{"model": "segmentation model", "dataset": "simulated telescope pictures of galaxies", "train_examples": 195000, "image_size": 48, "crop_scale_min": 1, "horizontal_flip": false, "num_classes": 2, "output_stride": 8, "arch": "wide_resnet", "norm": "groupnorm", "hidden_act": "relu", "weight_standardization": false, "depths": [1, 1, 4, 1], "kernel_size": 3, "stem": "deep", "avg_pool_shortcut": false, "widths": [96, 192, 384, 768], "init": "kaiming_normal", "residual_init": "zero_last", "optimizer": "muon", "muon_scale": "match_rms_adamw", "learning_rate": 0.0062, "momentum": 0.9, "nesterov": true, "orthogonalizer": "polar_express", "adamw_lr_other_params": 0.0019, "max_grad_norm": 5.0, "gradient_noise": 0.1, "max_steps": 18800, "batch_size": 128, "epochs": 12.3, "lr_schedule": "cosine", "final_lr_fraction": 0.1, "warmup_steps": 560, "weight_decay": 0.08, "adamw_weight_decay_other_params": 0}
Rows from block 2 of a small segmentation model, named by matrix and row number. Rows with one number belong to one channel. Each number is 500 + 40 x the weight over its row's rms, rounded and kept within 0 to 999. All counts start at 0. Numbers have three digits each. After the name is the row's rms in percent of the matrix's.
After each channel's rows are labels from the 100 images, of 14976, where the channel reaches its highest value: "strongest on" is what is common among them. Only what is clearly more common there than usual is listed. The data: simulated telescope pictures of galaxies.
# convs0: first 3x3 conv, stride 2 (model.blocks.2.convs.0.weight, 384x192x3x3, each kernel summed), inputs 0-191
# convs1: second 3x3 conv (model.blocks.2.convs.1.weight, 384x384x3x3, transposed, each kernel summed), outputs 0-127

convs0.209 098:469451493525455408546480490496460483489515489498497491461518585537485522479502512539524504494467479507482509549524491507483522501522472516525501486436473462464486433450465501531521524474577577543520385503518519479475410477464598568502505477483554452514473444481533521480491525548468592512468476591594504463472504484484480407479425504586510541541444496472554523409506418494549512504509461466539441521498544500475496516525436548533465465499522524532528494480543496486469559505542488579475475477579493554468417516493471515533447511548571478497543516474580441512534508544569479560
convs1.209 111:444504451537552509506394486532487448470530547530487477463461548507520450436468475506509507472477554412481416473494511437519562536530538474559484400461507552533492491438524437532413437475524574533521487425560394486473458509545519585460495520534477482489449483463496464499566552506522504577490496467550468506472552582510513471491560482507481521536479536518540439524481537530499503497472
strongest on: ring galaxy; tilted

convs0.102 092:429526486549476484490578500504574479481504547641489544512514596529498544513457425483546515497561509481447525492528520465582505552420500494531521542485423396549525541465457443479462476462544503577492506507478535536564468457529391458508484510453533509554529497475467539442510457476542484526591522521541515551528526524442494465444548463544461484459460481503490467471534508527513535457472523442533441467585494565526491525544502507543528492543501549528502491490522520475506434512532493455503527478518545525506574459535498487453417493494566453519470440499512435508536510502475501542
convs1.102 093:456502580433585489489433499409488439538471520435524438480491538488466434523528446531492492508469508514481508471492458467495506468455423431456542518505473535435487501502558456542445602599480506502507504485507430557502466500525565514531453517450472534498527558477468496510518513493478484519595503530454540531442495497542499517545444563377461438502535544476540512459507503490477487489504
strongest on: small; edge-on disc; lensed arc

convs0.360 093:485505457530575522457453468501563484468529554514512503545532490525491549491477539477511507561516458559536446432545476487525456529472494524560525527536453513475506516543489517503520462562471570543529476410529467490577569467535551489524505473410484508567479519424589471524509500541481473490503568520520435520502499558496556497529464505499487487494513538451490529418393492452469530453433478567526578476520548528496513555471514517476426538458553510494460528440524484490427548505548562470508415532566454536568484573488453485472451488520500442516444416487433480446516521479510506528
convs1.360 106:472557532465555497454490491577512590528543534509499542504492486593468541477505529457410438414551506422543519451454562458496545543403516526494450522545529523480514570432499501512504548495465519476542486535468455511448469471533591553544476498499570538500546498409482507551519545472507529498559493506459553495504528403421589549527510513511449463469444525527555520486458508517516495516474
strongest on: lensed arc; edge-on disc

convs0.113 102:491432444458460444573444461545496484464480504479465557453513490511505502485464490443509439448515477472469523512531481443517482514478503434465539517445506527497505513521474553586545511466504514499439549477528495492586452427490519431489519516530438482453538488498531480538512504478536528508463498452635576368519442492432501570506518490556505488524470413442463533484585574508564447512512509500505515465529446479438522481532469509547486465424531493495518402484488520477523488512519456536525546520448480495511491449509532530510535523508462492545498614438523503545463529485567536543
convs1.113 104:501505474556485562548488454438463474495480460514488533505459475556442477511537477521502471481450446514484552453414494525480495449499494447557504538580524416487536497544544430593524556524470531538565431468486484474494525524461468543480446507465479483471528551563509414494454492545517543515561512505487440532470543429469457555474527544515502498448510537501473480561557420510545523489478
strongest on: round elliptical; small

convs0.56 100:457502515489485510519429530544575532604575439560532475445570601525496475502560552468546518618583483530492515495478553495540512522551516474582503557515562452471539520475478399454494558500488471484504511481509548526478480477512470491458461491533444568444487470518466466488487512541470481547533539472491500501536474546493454508522456484469433566458511489477442498505458548527559433440536471466440497472579554449493529478480476563549518536424448540432491477496518501507522507553503504475541523606501517411471489485491481509541441504472504437522528467479472459495514461465513488513
convs1.56 102:502488521519480507549529476492519495515481455508496495523531469470506527516501491483517486536488488556503498476550527532510505491476447508448526561456455463486551530592429549451516463564455473506529502536487559407563484471512468464544469476472536542456527524510498501486547484520550451540456490514530469519451574501522464481438512469486507534529485451431426395501489487448501517435508
strongest on: ring galaxy; lensed arc

convs0.96 174:484521507500512481557447455731477481422504459528508491489525545445527400518487496477602515519506430483459468525493443512454466489533473465416480485502506515485476518485513446528505509513486529520531499420473511518477525545495474510492520492563551499545469477440513474508465540558552517518530544513501477513498494435499531477513520488511497491493465480495515521498427546485531479434509505530476460515502477493550577509529451469436471491482462483484596519470499499470526458501522459467463518374424511464500519492512500469493452459564502501485550496360530506465483498482592526494
convs1.96 146:487496454474488507520532523477554514491462462459474550440451495491495516441522482417508447541461430603502432527484528478525517530463451518495456478436485553492522492442480456519498477490518526583459503460511496452432519527505484483511502505557434433503492484463459473482451528538406482495539507538432462542483459542542511482522484485467514505488492488486480465469518542430472482477460
strongest on: ring galaxy

convs0.156 100:477454483504517537498530480560517470440502494533472450521409515534492582525509472427489519448485489437521462504519485449493559497592442579531490497487482513477468461504496511516481519536479447502528466455500444534515449511445518520534565483487472552574461496480540520495525518443551476516519544549503493481463558512453502475511472469561551475485547493497481450471516544506494437481508476526538519477453563486486580451515550503472607476524467419415521532440548426513461509492479465439450493499531483490671457547470442444423454497502445439513522484415476521514510529535520547476
convs1.156 098:451536470511499460562540483533482478542526480494441590472516483564520461525495460525527530462490485510468491521404489481542541491553455512501493456476476533520463466496540539486537502491482457518559438541462470535562534470505447497544486587531486447511444498461523565422492441513549521491472426483471514507489465533532427584585478516525434551516517450527562518522558549484484529480506
strongest on: ring galaxy

convs0.129 117:491516454521534537479470516553516513532526539389538421554470534547629502464497511593582489535589466499463535550471478497457540531567446498456465439450473539470501521489446525539516503502453491519541498498443533517515443513488498464477533413529424463411539488503475550521497448536482505530446454502533510455549464514472458456543501524547455511544554497443497533457457544397509509550522426549547567471542554508511471462507507475500498451504455523495525457467447496482519486555486532546516530556501497535518558436482474466540577519429505492437485528537554478485469509480549508485
convs1.129 100:445503488527512424469517488406417505442487473513488506450501529462559523503522464495476533488551446479614456505501536442533475496510472462561580496515532488502520453444449518539528497462518469460499459517524439531466452420519456504502537527511571497500430522471487475459459490531553505505498534517481559443485489521502524549424553558495527469513525459538447529487528546477535487520504
strongest on: noisy; round elliptical; flattened elliptical

convs0.89 115:490514491542490496487509477551523493514524544509495485563485555549657535430476504451603498530542514498513532524459472474505506499460470562514432495461489554442525423565465445549536492503505476512498541447456499519541443484455490507520480442498534489459523573429468501483495449509495468459460482515413490496486565555488482380543429449608475482519482497474571520461506496472511480496475378470492479542544571542484481496583489499457537454459492554495548420467529467458504508512516488517526534500499458531524451511463472505502394477505467473493526456538534553490479462484512486522
convs1.89 107:498441518526487484465516467492430482487456505513516460482439463501489499427444488413458502515435444531556542526490462527471565470470483451397446476455497524517511508450503570508519519490602492556585519473472517505488539430545515518527445538435342428475472492496511512430483500529453539461444504412519492398540580437484565486452445474544456588539484444484508397499454428563477484559449
strongest on: noisy; round elliptical; flattened elliptical

convs0.189 104:492437531472512506475495469409477557475509460440516506455569475449509439483549538450467549518523483458467538530495467460569432565508555534473476523534576483491491519497475442554453511608539473563448499478479501469440545465471551502527526422479501527465537465535563525476487476559465412570446483511456446497498542420491548605534483504534475545569583524477480515508538484493492489516456534514494491407494483535510523453525540515480543503533534510478503502488472489530460543521559462507514519537473543553564525472464464468481487510439416563523481469511509550542603443492439516479
convs1.189 096:464498455520525443479476432423439528483442470430465472539513495490467511471471517544503502488460451489556496566495575523489520574498493464448491464518487511517493498512526515450522550465507482455482420530448491495556480501466536489451536537561517518481530485441504613513540517440585530535460502517463517494485479552476524489456521540496558570477558436476565462512492516505469476516475
strongest on: round elliptical; small

convs0.137 091:490497565473475419511530527542429513498470460511466455477474527499501499481438536483457516416478509521539424481475481495414524530514509446477495482482505496554519472552454479587526412466465553473521508465439492491578565426507566455502414479516516562493491556466520532521494436519480513480451543533497503496478532493513455496533537497505546481571467560497538478491549482455598386474530497595567578510529543518489540526457562501546528519452436518512600473503473461481518512480534538522487474481548493468555453570524413521442452507484489566514491517460520551548486488503451516499
convs1.137 094:525533441564481567495590455430529510502431564531557538458429511510506448540419428541506501431465501529506429523559532506492469517484551502506496496529519529474507483465480441480491584510491538537504476519484553534545395560496569521498486486498555488484512530472468578487539404556587456541494460484497523538478532523484402469465554488551481470487428553536468529489520515463544570494542
strongest on: round elliptical; flattened elliptical

convs0.133 096:541558454470555505463534501484517465516546455438551443534522568517469531521495457568485445461456484456452490580434499509504557417461506556513515524458443447447471531485475529495415492466487519483428487476550510545538498487516463441520544471527579427562470468578458514485518456472515477525484517495525514471546450544489444513443539527498519526426456492490476405487567431468498461567549523502463544457487515450492531545517532505517477404589485537528542524496491467473463514528552477504520491463501537453474504550491527486522505491468518451481501481431499503503537504422626587536
convs1.133 106:517515454472478529474556467493540528494533574526554558559462520470541518491510484437487527532506488490454510522527501497555508525504535499531535561530476520525507512512482514576538551508535552491530494494470491513427484427560480472472526540508502480489514442410482509476493541467532551527469473495472545522491496549538512527528546550516510549543506470472482484567460483562542458443469
strongest on: small; many-armed spiral

convs0.257 099:411504469515477473505520517505505514417513549487463395499536527445446545474557519555559527491543463521484535577460481490486530498401459560514423437418553512438494513502463509467560488505485515526472474528502454503503481596553530513482548518470513542510520495531393540505503475535510531528528469515514521554493546463545497488413516545577521477436557491511520419467566461406472524547449513565526468498510496538493508465501428471467506512462482527402446437470519545548554471504490505514492578497465472542491483434541514532471554522446518544475464529444463518502438533506497515477
convs1.257 089:446507437491523521493555526549535448529521488456511474516479412508449516484471511531443497477536462476517550487552496455439490515564501494573526458454502474543542503490497447477522505516485522549405478487555471532547510493556560476521466511549528519474470602479495530486602498526532481524444477494552469542460556501508479518486475562574443498543510466491518446492552531479507420453578
strongest on: flattened elliptical; round elliptical

convs0.25 091:502493500518485477595487547536504512498471484476531454490527419501568487542487479387433464485498502520442552579478506485545437456496558454501464544480524475547599522504510464457531476540517514508583485443509427539553510481406473424498533551520507569475490486515400454530449516509421544498435496456441516482541478522538503520510542526450516564554515498461501562479396527472500510496480444467499526507484412469506578526513515594558483460491535525547476540523478514503506507517490461435519475486452520458448541545456458501555455521452561518458489533539481519492514451515527449501
convs1.25 099:534462475494436431451458508517472453505416515459430481544400481462500502597432485490529540533479439473485465457463516531468546545518526471511493604480513414491449466519464515483496507517477479518516524548466463510431497482516528520438538594556395547513443442444550463493537526430555522487508512531503483456481534522546474470481499489500571562529490483497452458490516463521516482471494
strongest on: edge-on disc

convs0.235 094:492520506491506510499473511492420496460426485461522525525546452438508542509520506496486533461500480510605475505492530394531564514441522496472462531476461546460561532488517454464536508492480527515506405530548522473550493423492452528551512486539551533414511484599425435531449466530530543525474517495484491487504607403489549414497491540555486512519435540451491561468537505474509519474523501522501574530453490578500521480491467551542504493508508533492464578494533506536500482553561493472357446466451439503518521450512532500454532464480527506517472525517458459503445504527475440549
convs1.235 098:485524511512483523522541563550546523541516438456583559541485515492497506468513458515548554583466453472478550508571422526478440545523452546566484476502479497507568461487480445464533542494488461424484520546566501506464529464534491500447468573503487449533538475536494500513501473447473476475510455561478562459515601516481540440487427445520496573489539482557494512499503588520572458566602
strongest on: flattened elliptical

convs0.358 097:529441447523530572532494552469459539519518516585510537532485518505426546502527483445509566552440476511461447463488491493501504507408490497462509479494530495498453521420487437519511471420528503516487522498525479496515503573419483486492439564459463466551465490475535485516488481453501562459493519542390585467520543519518458536502528506467514515482457490468461456433481503530473498535553461484533444435511477505522526491509566570585508549470523413450528473441492560524554511599416545463503568533528541528513477550507510492452483482525447445547511508471494472412481599527466532478
convs1.358 101:540587533476513489491535560425520474536474490472531467486463471517490519541514474544459534519487500475388495505465547538485517505535508520434518566507508499465495505558503531563513469471438413493439498531499525491460494494601502547472541547534499509481494524450481522565540574492422434490501467520508512553474549440440498568470485552504516466487480488475548546504478529506419444466519
strongest on: edge-on disc

convs0.373 091:546545481550477533523542485517496413555523468550483459520488496445459548504449492600552496467494494539503400498565452514411511492467524503475545571485481519450486496506571458490407466490523511492499560472488498550504527453452520459457451516514572478460547503451565519481504503544453504441511577460416433557442503544509568480518451525454488461560599482432513530488406492478478509534493522534514547472534496538511527504515543452557500445492458503571547513531501443427533481457517502535519515478543441478547465459520498425536461516444449455520514528509512511504561489507501575519
convs1.373 104:475538559560514533552508491514461521530572569482556528451498534476537484477487512483476519531491531464416482469483475502472526550561444486485516421563494512462479502475471471502470528511475530571501514490456485486486504502504512572475487505494524533544561531440477492469529473537434503457528484442527518521522573446526501454469536437523462485575455534467576508515459503492478502453405
strongest on: lensed arc

convs0.118 088:462499516504567517552458530445471539500547510521496574506517503537511455422482467520513499475485537546513534481534487468486488546521533476501511562550471423585411423503549479480481529587463499458492495518529467460526471457460463539498458438458481528529517488553469438530461556595496539569504468512470454463538458463512472479535534542543484503508483522482401571426479489481458520594499495469420504449483488482441502579488505456423516526515412475497484517481560467567505487508552492543479474494555424500518461512502505507511510514493497493487542501367523417504525544580522557478
convs1.118 090:563447435468530510542459496496462450570507542509491531435487505515486516502439521543523505528470481514538458576488526443474493450451516527440479541417472532488508445501463465521477469515456521474517547573509446460487484544505572541486468426506422480454510440500539555494494542532580571448611471447509423487538476518478517567549449468476560531495582468482507494501465506538546505446509
strongest on: small; lensed arc; tilted; ring galaxy

convs0.185 095:556506456496544542521532537462430521501542535505485504516454486472536430511450426525443517476539496522543519530519498453467442519501479467514534576493473501498476546520451463523458545475496571441471461523419519480526444524572513507479589499455484497466505582532504509426476528432450472473509520473514440467449512563502506546479454515421478506543505474481562453454566522509533483530472440521527456572475535513437517485419466446450473487465517482492521468504554500510502469459468591456484510551535475491489570416469562449418497502449565475559497615569497452464535515492526557515
convs1.185 092:480521510466501567513477480407516528529459565480464540474540463503420507484495538499505449451537508489532476489523481519457515509460566500474465606518475572468476499450580557542470484623543501523484539536482489494480573473465471482556473484462458400527518517444439486371504444601380517548411597559436498542472546539460490497468503531464503542544477516523540462531444557536535502450488
strongest on: lensed arc

convs0.61 127:475515500488525569469555514535483585544450456509466504446545531492696491489527495525524549426555473553509433484521515508486483500532517475502447530416505512471514509475502456477493461551469457462480524477509548497431478447547537490471526485503445482506487507517448470498496517503474471559499515456521521426520476461503532513499452494479488445514562435491431510565514518501518459521520361479531478413534513495500470579498536501461411437472511537499537464460501528502480538526529494552472439512457442457497530464512428539510449494508514566553484504531523567563593516470525458513
convs1.61 109:499462471541500443449487448532436477454543464469497493438435442459554568546385486440477486512498483463560505512439466436489503584449435456467484470481446441533482475469551555523571517507497451467499437505459538498472526527527483480430450502468427456547518483505480555536513439493512580495489482479527495467494516450530556468514508543435441547512576465481426493523479444478568482468452
strongest on: noisy; round elliptical; flattened elliptical

convs0.364 095:441471475481464472526444443575598502457503485418514493487525446535500501532521418494534452452487393554584483521480579510505593532491481474469534448505520470537449510462537518534514523445555507497519543470553522552455457525429483501432476520518526492507534511532442508491537568511510479525533485505480472448481506503508438491422496559514514443505512450525453501478537463508569502472528474578449478450488497459503528486530553574512423505519513513533538464452593504483467464457466440546503515458550434398529462448555520494522543512536481550542564520455439482469509503511545459545
convs1.364 094:448599422527552500503487487548466463449511466404426444510418529501535495441507498485497503424501521522553487405529494484528502511496533509427469498551503527527448502573470447520470445443555471472499572504462543455495429533484511496499466513492468470493565503554559493435485580471494468493532453467555459515436528561543484497471513503471494443497537481456518402480478458472447452445570
strongest on: ring galaxy; tilted

convs0.80 096:540452479455505477506491575491485433543561495483455465483530561527475488505470469533510450528533559548515459527484522581476506561481505496480553505488502492572448524539527547475523406490528491476590512479521580478534540377436497533457497480490461477570506483458545556523520538474488541478508435436474467513478438515542576514436520465518412499513505462459592502523450596461490483495464443491491484477536543551506486550529562456388487461458457559496473478473458510534546509495463452504430486480473536543557493483537493499526564466528431538482522477509460519501535460473422455501
convs1.80 096:424559487524525441456481576601402508510487506490486535532519526450493487495472534518486445534500550454527547519504492526431458524527508546412484507425469567500452437524480434487540519526489504463416530533476583516500497515433553448530505490526474450536529516518501548546517517544465508490511569465521515502501481466471539479554501480456539473479532516497454524495453513475466431497435
strongest on: small

convs0.158 115:515444479503465443499539513514472511476450563537526522505474422461517479509508403498500478540448452445571472545504450481533534478520551530492477484539493531514459472504475474526457492532498512564515503552509440536492437454476522512504549516529553495480512563478464498486503458438484487448469506443453577506482488531517469511518466521520487483423455456543554568557556400482499506508491541476449549512542467518521489494548498485491545505555472553460451491529378503506544488503504517528555505452415550503561425543584481480454451476588462489558392485476516451462448488456576564576
convs1.158 101:449487447472452494454541525482484455520486552507497466498531457504600501517452537461486395466479451455509563520469478416485526566393501516389443472491508569548502487501484492464564500487525465571441460498473511452523605502527499491480487604488537469511518517444465469518439464454493551490505566501438497415472556425512505431553490512563528578488546507469466433524538480466589518509508
strongest on: round elliptical; flattened elliptical

convs0.74 089:492435550470496489507533494531485443500472457481454536585460484458504483497494466472522562476472467492440507518533420498500493504385503592490552508574481467499509498434508531464528484547417484552463542466465542458387438490516496536527446511487509505489554546551366496469504586481500467505491548567541509514527500430491520447477459529524483497499512446440534496471474564524550511467443429512439432496526514462446546516491481509541457505427467486553558507550512492459499473472554493557434500525537540447548536484459431493505473481492532445513552517468432486562528527528459504537
convs1.74 104:552523418531518449487524506583514452501564542398459494511428542491545438454507487524453553484490515417517469428546508505507494495498498507543494497501532472489580427495447525469473492560522494526540537461465585474406460501510418504543514450482540520533596425506519402512542468533510468472501487531488487487504526559511520497434524510548520469474481500535554468485505531462459512527539
strongest on: ring galaxy; lensed arc

convs0.274 096:461489490576470465512511442554500446456439472557522479566454549459466494483432471469458444524580531463520532488509494505569563524538536500531446497510471535542545436454557543452533577534511485533450406447479506526476458535541441491431438560536463479507440504548519514504507524490471500516534479518499493429555487467462476435598504460522446517508486555509531554446445484508499468495517459500541536492512561536574487472477534458558429510469501482465542445458543470441532507494529498559543583616479466534551531538484513527522527444514484538483493488423467491509495504547446438498
convs1.274 094:478526528519477425496462436523448530499543525523500502563451544443454420483571494398484472496524471482455498531473469520485465487453564475509561475492479573535517424430498576498556473479574484464514501553495488530446552439509479486485468441455551581455513533460546549484530530515426513504518551557513447507449456425503504467493550558482518477491410475501452577498556509541531533539460
strongest on: lensed arc

convs0.40 108:487440497444512468443465506576509557504459545529469468485549590512502605546495504533507499524482540510531560522438505459522446515518481533479535437402486476478485552503521617477471452516579519449464444499552459510499486524503477477478463474497533461486519513489598426502515515483464473541488466441503546464429496465475490453415494486527508495504502496536592470531478486440476490521480538487510521495460463461481412476480435462511538543489475492531486524544424570530468526507507475529456464378451485494560505550485443480513481548527460530577423530551547485576477538494534523469
convs1.40 099:475580529521448533494482515504518549510471495384522576478430507560447503459464503501420486472502495525537438507443515488566463487385502455504513557423438462448540492545509487464512509523442486472443493486500512487550538509444515490486494528527504556545457461543474517551447437468493556479468483459508505487445466418495528497526517480463546486462506455446515549365500473431529542479425
strongest on: lensed arc; edge-on disc

convs0.20 114:510531570495537473451460531562508509455502449492485479539502556501588529441504528495547486505471472537392471530511509492463505502479590556492515553476466524522583484469505456546486398497452520433494444473500497507495529463527585469510487474456471507471472519491485490447480502513486546493463505520458507449463488486457591528499500555519543475509669446422486540482485470526521555483519390534485431471519575473477480475501521477498524495526503488427561504443559500525536509502554556501501503511530582502516482495474470530441368477488503483493513558452475581476524475509497484494
convs1.20 103:522421487503474493446514470474504508467495490539461502474488436572464511503407466476478550513532455454490524470468572487471488467489502533500517467493524514509491511519480481539461523497510565515556539484526512466425517489484516463456489517437475513500422492519466506506439522469459476446495395478520538494526564477560481462545544505535482544515562508480432368465550476501494505511565
strongest on: noisy; lensed arc

convs0.265 093:535572443507417528495482528552488524428489515441544540446508501517461584499536540482481582497523512485488541506413504508470547534516485476504488447471519538541475480502412465537461531569587526529545503493553491514541483491473517548453489550522399535513525526483513501529501477519509586479468491511503497519453561423511467441490427531496463475457483523502574463493524511426484416557508541487413539529458525507509431428531445459521560433401455450447546511469500527443491510439479486495493466442471501530496445477524529473496485488506521484451532421500508533509472552389505522515
convs1.265 095:498443449493460502493476566542479489454515561535517515534454489526500453490444504495446513521444463513501519492466507468501551549511555562487488472462506550425492465534493442512475439534496554450464513490507524542438510527492470529511530441470442517533521502539531490488472472516518494465572499433522448447400471536453513487564514428563542429506469516543546535455513471511460493453519
strongest on: small; edge-on disc

convs0.328 093:508432512421505428466513450481475468445481446532492529458493505523508499443500507487444556458520457423490474494517498444511501523459515486537537519477511587544466610445473478513539510449509464509529575470525480470544535543510495528535561526416515516474506523518518546468499485536507525440518506479482402551469463503444497532578512456537450563414455478511449509442556426490544522502506578484495485595472441472458484500465495580567485478603540434466497546493526452500466526584566535508455560513553454501456464511485506485493525536509464450435542450498505446499494548474520479506
convs1.328 096:544465446491455360552527530489518502543489572508471457523498485434481533435477529490511532565468511490484540486470498496461553466499510486535492497389494444437449538539461490499441505540470479570497570439497531536483531539465478504510419538538497484458506486555484477498520517525492473481512480488489469479462505473481470463536475510511489488423452494470510539491418509440542515489493
strongest on: lensed arc; small

convs0.270 100:468575465510507535580538513564557539506500434444486472477462545502497544519545464454539550468572595556531490598531530494496598550526507493509543412480469498481525498512468478587462461512569473549504496495507501524555481539516434448510458513469503463448481453455433454491454506474499467445438418470519516506521521512556494456460584503500483560467445459531522422491480483472412497534486464508472543473521544481492473561509484503542575485423579495492438464466434480519540499505463479533419467589418503496446528497508536521527547492525510502542476499533464467498474516512501521482
convs1.270 095:463474533539446539523480446435452524474526451533515579510506540464548479508488485476507491505551524542540513537583473481447505564436478511524503570490536554546497522564483488504543535527511511532497620506482498508520522488495543482480548577441515511600490506503512444539495472530507541506530455461492505518497513481459534436530429457474489500472485516567462456492500545469489458466456
strongest on: noisy; small; edge-on disc; lensed arc

convs0.72 100:437490454518521470468464504503507516519520504413513473476508497507442569519461551419527521490509507505488517598525555488454592553496575537523466484554517476508474489406470563472460565518524473545464526459512466509480519478430499541489499510516493457489526521513529594508471450563545558471506444420452454514463499526478556510433464519438502466519514453505446446462561444449468499483536512443523506503425498494429475538552453484483470511433469582515499521561556480440474536480544495501553552510472508498466502542458513464574473455461440600560505504437459516555516552479460551474
convs1.72 108:537488542469441530485560538492471430424491467507553540505508464434541484451548485510530413544546491482486512459449463552536469502429489484484508525523495488430499607482539519598468503510475510508470484470542500538455458550517470512443496490502574517541451506495494479512420487397595394569472512489491501609494495450463491501459515518436494425532505542590462424542456545499500487448484
strongest on: edge-on disc

convs0.351 122:499519510511522516515516505587488556484475537408472532489511477503593502443581516487557517504631486526501524489553515500546489528542467477480510487472478483456532497504456520508481520461499446453467508469461529529443456508485529419486484446493501512486497494401472419461545495501492476484424445438531480510464483519492478508455497489468490551525501460526535539543516559453440511466478416445500568476557495502521467537522501531383467529515498571533443503411496461471462444560465453523462531529538457540530520449523501530611565488498434558565514442509486528501499520473579431545
convs1.351 107:443506508479483448500470530492480521420477475527494524462548426519487490482470499469478464517472547534528503502484474493509464499481554484470470594497459518459457510465535609490520524490464488481524456439536484507475505515517506493500521489457522440442537524521492481516453520524485540526482508478463431461487510472566445533485505451512491459493461516418483485516457459579501519497513
strongest on: noisy; bright star with spikes; edge-on disc

convs0.369 105:431507511447506517491451579549475457463493453432488509597478485527520442482441504456446534516543468471510463449450508465462479531483545543472510505529513513514608437528496465509546502538492514386493467537496536525531546516505464505445482536462526469530497496469513522536463500511484521482461584434452471473532505476540555442512433436509525576442507474493527466496500454456457470564415546442500526467554454524492481434557500552570497553553482491532472451471511451529514514469536560594493485542489442549592494574510483493527477473514566506541458535493426464544527511427491519526
convs1.369 101:416513551419472482504475463498516562479454467492585476513492483463546527543462470575492509493509486446514529462538506526502527502490527473422466524509441551494475531481530424457509416528498469480508462515509503508506426509509485509518530560463551432528518489517543536544510544479471481512480454385544517490478469546448523489486473519524493616512516453509471528521516550469577534575480
strongest on: edge-on disc; flattened elliptical

convs0.146 106:416492544469507419543518495346502568547509490526457462535522491419527481464525563527552448460473545469492522476451449519494550499488495539546485453460536530552502423476468543508491525484478549470484476516494516453486492498467583452585458471504593454510473481553488543481576485469547534465501475505516519518536553563486479525423491503443461537501511421498483478463494479507427504532474505481507525456410512505507529448504482500620523467533495540460495463434502511500512512460550522499457406480496498432498459548493525527530490460529462555560501531500464498509585555433510529451
convs1.146 113:495486576502443548512504474509571558476570513495499466515558494535522503527550524535504535512521510441538517488522534543514564514503531561510521504512441507506530593472608454515474505493499506581525503522461478438520504452561443498528525543434516517523501485491507522501469539404668447563432546501440557563489502500485485454557516523494549503488522577493510475564534526474506464487497
strongest on: flattened elliptical

convs0.148 101:527499516492517491482480549562526563499552553493495506576578457471544539492444522546504547500485553464515527520529535440529455480472470487547449515441493480571563520447528511469463429519479551466499480501533480472538452536439550520471493418450547509526466461536513470486450546475482496461497463474568500486553581483576498509511457573582390460428493468492585540495507442466506486499589541492477547456461477476502505473524426519487513481454526501490498504500426533539505508508451438505472514501512497532515467514405495480476537464363578441494571490502538512468492462495522496430
convs1.148 091:470472475561509473506475504541457528505459454530461478450497471563475542489496424543494508523475478506497464484502574538551461558498441569580480602446483520529474485492526504493511482478530527491458567543541486450456479516516514490490537390489532497489515504520518501490501530484469486494454579466528548410630624488533469456413480418507478555511483578608511447490498497557492561468496
strongest on: ring galaxy; tilted; lensed arc

convs0.106 097:543528577545527461496476501493594494502501483516460477531513477524595498476495481450530494479516572499508546482555547537516535485472469489528548437546527567402468510447546475547471514454509462487479537518524466512455536408510458464475480468517443471463470482524428511505443515500481507569441483431542481388477506530486486530459489523540425521525589471498458484461500422559548545511492466518544473462520491514512483506458463519525512533473511527484515532424446497533410461505424480490565458461454447497506491469475520509592487432480479505616466512534490565463546493584507552454
convs1.106 096:469522416454430563486476487519492505457474488471476513491477509493464478451478483426487548452500518530533489457476488537564470440553500548525485506546524414444447482523493446527512509477478554498407544457411420528485471515481538513459477524442379455500473551565586479571495532482550478501581496482534448445522396447542368553419465502399476529452442463476498445501474501534438542479499
strongest on: small; edge-on disc; flattened elliptical

convs0.192 092:446514547468495516462473467574428472555505564507537491505491557500513495467516450462518487453491491439487486498532464522492479466481483544466508488505630513459477502535444593458543504460484520495452449502546439539514540433559541533490475492529459586501492532518504534528574509459510482490443482460466477473451517495450476454371484451434471513551472495482512592510491454466451531533441451498455576456496465575478427506511572478468482543496527422523548571567532453560542463455507515533509530495539500492537486497526526508469501506452545535434488441532565422508497564531497527518
convs1.192 093:534545550490543526510506468503494477485622530571550515488598500539465481465529502537445506458541464474486428514496594510458543565581538465493510463527470433486498508483565471449523489524512479515442512442590498507591515501469491556492542525452542510495488471482544496490525503465568466490514497503584473491525460525480439569490501447470535486508575458501439446434503471507552496486470
strongest on: flattened elliptical